Rows from block 3 of a small image diffusion model, named by matrix and row number. Rows with one number belong to one neuron. Each number is 128 + 24 x the weight over its row's rms, rounded and kept within 0 to 255. All counts start at 0. Numbers have three digits each.
After each neuron's rows are labels from the 100 images, of 14976 (inputs lightly noised), where the neuron reaches its highest value: "top examples" is what is common among them. Only what is clearly more common there than usual is listed. The data: flat shapes of many kinds, plain or patterned, on busy backdrops.
# fc1: MLP up (model.blocks.3.mlp.fc1.weight, 576x192), inputs 0-95
# fc2: MLP down (model.blocks.3.mlp.fc2.weight, 192x576, transposed), outputs 0-95

fc1.538:091157112093118084140082103117132124111163127116119140151128137121139165142134133149115124172135148098200103113139150151146160099183135106121124100141126110115166159174136104108142159115125113138103101100122089094119121121088107130162115163118116117094114093133144136113119102145116134092
fc2.538:147085193141138085141123114156119095104116113144134120105115162158107145116144122130120121113104131097112150116140111133152106115051130131134128137112129139164093106133163139119108157105145095128117116125146132129118183120124131163159115154155128139122112164137141122131138108115121108116
top examples: its colour: blue

fc1.208:156095138117140130125137122118120108140116148161145139135135145118118129061109123118110138170123139118126124118128138135138137041114133084249161133113121111139119128143119134124128108141126146068154135143127123134135111064132100139136154130117109158116108078129050127110142118121140118121
fc2.208:093161094116165127131129140118130149115135193159137127119135156119127137151127120116132107119126083136117147122123102132168092013161134092223106134106155149131133134126128097137135157136129156220144163146091139118131134123133130143133132172112143083119132124113110133142136119176139134138
top examples: green shape; its colour: green

fc1.105:104144120094115174135175066129163106103148115124104121120088155107115141130111161116144135119097161169141133133137118206120172131123134106131108116124136167140150116127181108091100139176071088130153139105113147134122101118154139182133098123166108154097105158126142114121143109093147155154
fc2.105:137128168073125144103090088127162124109148134158115136155086100155143092110108149151111122135080144110127186096166123209125151142156148161124138121128127175096104127107170086154134119058175141112166078138119159122165153140124150149153176156094141149145148139115132134136091145128117161093
top examples: orange shape

fc1.38:139133089113170087088154073134122105113165153140149124128133119113097121126202096128152150119119134139143126117148159057109145157094091130131103139089115144116143115128183147072125122130142156125120096139117125148143119117130159108110130147096109129133119108116107117129134153164107103124
fc2.38:146114149151146099149084093155100090120151139108165112105140146100130137120193149147133108143107133134125107142151106068128145105069117139140160128084102119154102122144168125151105135110120132149133160135121161136158105143161093085103111136192137154127132092123116115125129109142169117143
top examples: yellow shape; blue shape; its colour: yellow

fc1.561:172101061151160079129131124141106106103127115130179131163175139137078122126153119119144193152079121124169143126140150108114142114105127092131073105125125162130099132166153102105136095162139120140137090124141148125135125119136168091149123157143144110155135132075133122144100132106113117075
fc2.561:123128193110163116124153099164115113181111126134124123164117107153099129120115109122101051139123124137105140100113122145125104130112135129128117137102088072094089090154192117099099072116121114129170120125105152130120152141116120102124130143153123137113116118144167103127132118152095152120
top examples: yellow shape; its colour: yellow

fc1.341:096143058094166145121123160121109112125083099106124143122108099139119105138125128117129169140133146132128147175136086138132162100117089053124090118142126147121163152158132146131095154127125153116105143146108104142115119123132100139138087174128123072089119110142103118125153120170132110176
fc2.341:141120213135122135167156109152100102163117089120098135104137121140100137125110137181136120127107149109113117127104103109149088106117105110111142136108114104111083084162155110125116171122125120138123157145147129110089131126152097180157130151129129088132129145116074136150138152128135110139
top examples: teal shape; blue shape; its colour: teal

fc1.445:111151157113114111147135117112096127157127141147087126134147167132157111107171106133086177122104170224119113130142170108119156111113133145151112123161093140146113117099157154117122139103107114129110091121118150118114096064124175136115112159140114143123109117095106150121134130100121127175
fc2.445:126106143175139121116117115135121118105142145172125134122139132102145102105135138125161093125101183106150148136135138139165138255095134153107156153125131105161129137133129128138143129131138144141109168136122133122160118088131140121129134119153169136151137168103106121114145145072138132121
top examples: green shape; its colour: green

fc1.198:092173074139115143115129155137137095129125127106123127114131155117116084131147126108163118111110163127131140135106145116142124105136060150123126124151101147155145137100131154108126132123105144140107122108100108113130116120175104159163185127141180188097102107117138147108146113153102062166
fc2.198:163126122130142136137139094142093084084153108115151142144126112124112171127112108135128131102094172127146126098092124130113173182102102142121102119090114115155108099157137175148155129130125103123120141136130144126130118127151148134168095115097141158154170113127132099095120141076145098109
top examples: green shape; purple shape

fc1.3:112157125151123171130101121162129118136153118091114087135130089121077096131119101144105148118142107128083132158098132126131141140140123117139117147146114108117170109142099106120129143093179169096152119098117098114133098107146157095138124077146152076116114158128119062107136170155133117127
fc2.3:122132115115126146110149161085144147122161170130118111133134136135163141150116099137147159125167110114103136116110144125084133078152104087147145136111131090103108152122109111137127176162088091168145120145096094097144130121151109112130170138122144076147128073130113199134120084113139106146
top examples: red shape; its colour: red

fc1.371:150129106136101151170110115069131168113163122115147122150186104148110144130097102115122137117118124137150095147163145167102145150149121152129125117143105100140147123128097151132134131131125098144117105115144130099145127109126153155142197155084115083118143116110146127126147110087125156126
fc2.371:136130145127114135100161101184130156144160174139158125135177151133115092136081099133130112140106125093125127106180156174144155072153121165136110126139118143112102140143092130141130119132118148106125171111119145134120123119148115136141050144164131075131127136108128143116104134113113160130
top examples: green shape; its colour: green

fc1.212:170127112094128138126112121127130165124120133164105092104142136119136166124142132158145079124168127145127106137142113126097186135149138217133145139102108151170136165098142118139147117105133121161131091136141111142108138122118119151087105090143143112119123182163114158132113144113120131126
fc2.212:074145177186139127140158136132118138154113100132105124133132145105131116145113111133085180133159128134119134103123093137058069135126105170137145139137113085092104066124156138103131114139112125120134076117105152175111147145128098144118144105121099123106114091123144142141123128174138148127
top examples: red shape; its colour: red

fc1.40:113131147106136160127150156114137140098105121197137112120128115120146167113106179114124170100122097146155119094128117143161169148182127121142113114133170144137106136138102138125168128132124103146125122136128125118139139074134132117135147157108092167111162127137073166158131148148131117127
fc2.40:165171126120112127134136136153118144179096097158140112147116116143138100142135147136143127183130126164092126113123114138140112136104127144096112092191142123086119106116127132110109125109141133117095104120123113169134147145096133093109135135140108144146092150126126113126115124175129132131
top examples: green shape; its colour: green

fc1.98:164102157127150150143115135135110127128133125094124113125129078118145103137121133087101167153163110112075129122111132113106098133062134144099122148126137085125158125112086117124116128113156121131123131117131135149099122116154157096124110100132159080128120177096143086130142126162102134126
fc2.98:076120087177102116115111148120124153088146133076120124125114105111171120093131130110117106130143085115166127151140127136138133106189112124119113134145140157161142149095086123141136146124151139134115118119151125176175110125143139128115119125137094124144131109140138140127118149110146122125
top examples: red shape; its colour: red

fc1.415:182093141109126118136157100124111124127092147114146169108151176087163153125151151116111148142158127143160107106145156135138085112100153132147115140089118122135092134116173106143126123162114100143129137177144164125124106112104087129141158161116103191133117107114101139118157093096118073134
fc2.415:147121156129127120146114109132115096138089111132113162129162085144067150118156174156133116180136143141149172130123122141116098137111144143105096143121159121117176109112133099102138145118123178108124150088167173117121111126091159130148102141135104189124178149132088101119078152132141086116
top examples: yellow shape; its colour: yellow

fc1.189:153099169134091118090143093152155095119102134109167126150124154110123122146150166101114117144131132134156154099079172102121121141123123180128145123088121162136118125118111136105094115145148138156163146146112113082150156100140136123157133145112136116107125145145123099070123109104097165118
fc2.189:143133137132110109171144109119141078211101116102156128142130063127172130112126135153118148125146142142139136140127121104107111100127124177112079125148140122110108110108133132119168178121113125094173150091170136143141160099140118128143153105130124110149161138123127164096122173107172148125
top examples: red shape

fc1.26:187115131129125146110135140165111142136136110122130108130117117089151095122161079098171139098130173133117107124152157112120131181109115118094117110135151136136102106083120114128140124108119117164132124140106126094121106111116155155131087197116160087131063125111147120133124160146094104124
fc2.26:111092130098125102180132105133143126112135146118099103104130098140102134109109130173112124131123119166136095148125130135142157160131104101131143140078147125124142119122118130160132150152136106135134105136188095130090126077147128139156134137117074127135105163103131149117131131119144103118
top examples: its colour: blue

fc1.340:102122118105114159131112140143127122144108137169109115119136138138106097193153160146101141125111124174187106126129150118167110114154163131149091047149128169203130137133150116121155083128118133127149109101142119151107096101115113121126142107105123159093117114110058113096153155104159112144
fc2.340:126141122157112138126126157129132134102109135140131143086132139114132134112136142160168105119149137196113122140169099139149147128131142124133100106113108095130152156117092098162120150134154141111114093167116101081138122169119168140112132152127097138153116161129052123128135122135140106156
top examples: black shape

fc1.423:153105104167104153114150126152112099103175086123146163136125104134144124130131142096090156108123148140138145165114086147138113097149146157160131113154114116147152130144130133118139137124123147132141130123116123175125116070132143124156122170110085108075105085085128127099125150212114103124
fc2.423:144145146159126102132122099134154110102166113110156120140125124165119115103125116122116058132150127142121112133114118132092147166139111161114057126139202071129123127134124119147126140141139158107166120103153091160153138083118148161138118111129153122108171124144143119120151153093153122122
top examples: yellow shape; its colour: yellow; frame

fc1.318:151143140135045147113122113157142110176161136123119157118125177118089095131138105172089138124129145148095106117138154099107174100094139087125116144150103110118088066089126103063103138133138143138118162132102171129091109115099147152122135121136175118148119135145131098122113129114152138172
fc2.318:126127139134093118136103152082149145070120140120163133136134159132143130110145124162155112095135102129109140121144125121095080082149128070099112126099142127103182178063086107150153136119138137117125130130136149100148127143103115135110113091113107121123129142129102126139125118188126134117
top examples: red shape; its colour: red

fc1.171:083168085125094151137096091109147119135143105123111157129146132124128151118112138162126111143143125146103127097118153143124097107109118156129151156118132171093144131151163119113122139118114117133126107121166108129141107131106104140139112144123077133110129127108148125113128121206125153149
fc2.171:145110131131128140144144109153120109116140135089104119151109121103145103133106155126115098113103118141142130196123168138142146114149133161122158131128144106166119108164145133158097104146126116122132097138105099131097119106122137126136135155120178151133118121113153131138105097059114093112
top examples: green shape; its colour: green

fc1.221:132129131133104095109104186136129103154160104141142118123124106145168134181152119123178135077138118114091097140111138110109087106109119140201135156104111125116133128163103124158121094099162139199131145147145165137136133087123119121120156168140138142153108100133159101139148147154151144121
fc2.221:128117149056123163095088120131141132131152101111143138160114088122168131060118113125071128188114168122153128139131113138129179115189111170159113141124129125118134122122123154129130062108127104092143113124086173150138122099151133148126117155120128130130141116127187120141119134147130140115
top examples: teal shape; its colour: teal

fc1.453:154144127127122109130149126095144142121092136182161103147114138163120158132123167105134120125109136134123154164133120171124155131118145143137138138107118136139108111128076134182148109154131120134123104110128112113137131123153107140145148203138142148094179072102137160146129116155112125104
fc2.453:077078181123114111132105159112162149075167139119158125145118102122155127125147134167123112063128136121143124123134119133122124162181150113133133165119134119161170183082082110149131128106153129126122133141143119149152137133139148159136098127132086144132097143112097130157122124135135113135
top examples: red shape; its colour: red

fc1.541:147112144108134119137132127111111103160094107134156132056128145118100136154116114117118160115179120171156112123139173136101130112113192094154087139109138116144129095101144102148101104116135118194136116142130162119151129103107170095138103109143119125123142151111110156109169111137105108137
fc2.541:133109113126177150139120124124135139097080139167132151103136181122118118086111122137151116147140154175058115071136104111115158114123126068173061138118110129120119102137143125117135113101118119068126064134120132110096137095116111148117126094100124114108108102140102120153135109112124123133
top examples: orange shape

fc1.244:133121116163101160123159151133141113128125075081133127118150109138115115140127160136175166145144123126122156077122102139107173157168137128112147096133160102174103136129117105135160134134123068202147097107107128119109141087138168149141145105134122098097114135143117126131131128120107077135
fc2.244:134104161080126156134119149123135125141134079128112115063129128154103128098119132136109127130129122136120160149140112126161106152112137114115184126116164113157121120134123121119106104119126115099078105144139139100112141078138131160139137139135155140144127114139105114165126113160151148138
top examples: its colour: blue

fc1.310:134154131107073124147146058121112126087134084143115111152120129159087122170115139128106131104112115106136106119189182160085149106152124139184136149118072122132160110143119098138110117144116135225129123128165117129149083086162132138128159134105132159124141114106145167135119138119132151146
fc2.310:123077133147097130111128161110142148177116108128131141096140157123105134056128137118144164143142161169116092155117129127127084125139120112163161122112115175173141143107116129136132107121134108075141149114079127142127122128143103119111134145121098124119153114144197122130124131155099131118
top examples: teal shape; its colour: teal

fc1.279:142126071175095121136090119154178169123075139141094105152086110118114047122154152125102122116082112113135096117109141116134144128112091123129131117124112143136108180123104139108165143123136150129134140144123111097112120121152134168140127133108147124160121091140126119155077158130139169128
fc2.279:079174108112074135135143120130112145137094067114115102140122138141085177148163134126101135130077117168108143130101125132110169112074097132148142118126104143140098101167124133109091148126133098136156082128069133113147114113139114160152130161132107112113131170140112115120146128135136152139
top examples: orange shape; blue shape; its colour: orange

fc1.214:140109160129116118120154144154138067094158133079153134130106099123122106125120161151093153119175122131112154098121098130090114140117088165129135109116130200129113097157118082100119162066132110131184119145098092121075132116129114136135115147123162052100100088120117110065123123128104126151
fc2.214:130143067088120156139108144131130133080091121103114139088108129101114134120107154140154149104114134153113092094113099138090132139141096135127094087111089065102147121143083141161138142132131119129116115143144147082143102111134138136121125167102096107140144130137098121122131099100136132126
top examples: black shape

fc1.48:127132134111111140116110108155131114125129120134131107136128131111117143237139122135120155080100127117141148148100129132103131105101140118166133123121138111087125111127163127141104092129142153180137128137113172147165100084134089151119117110126106115129141140112104127114124088099147122138
fc2.48:096140139108087101130139148130125127122117097088142130132106118122129125135099148154134128118133111201114160224142155130071091115103131149127124122115117066103143123102109106141116133130113158082125137132103137122160131129126083109127105115129092162133146088107173107143131121063135143116
top examples: teal shape; its colour: teal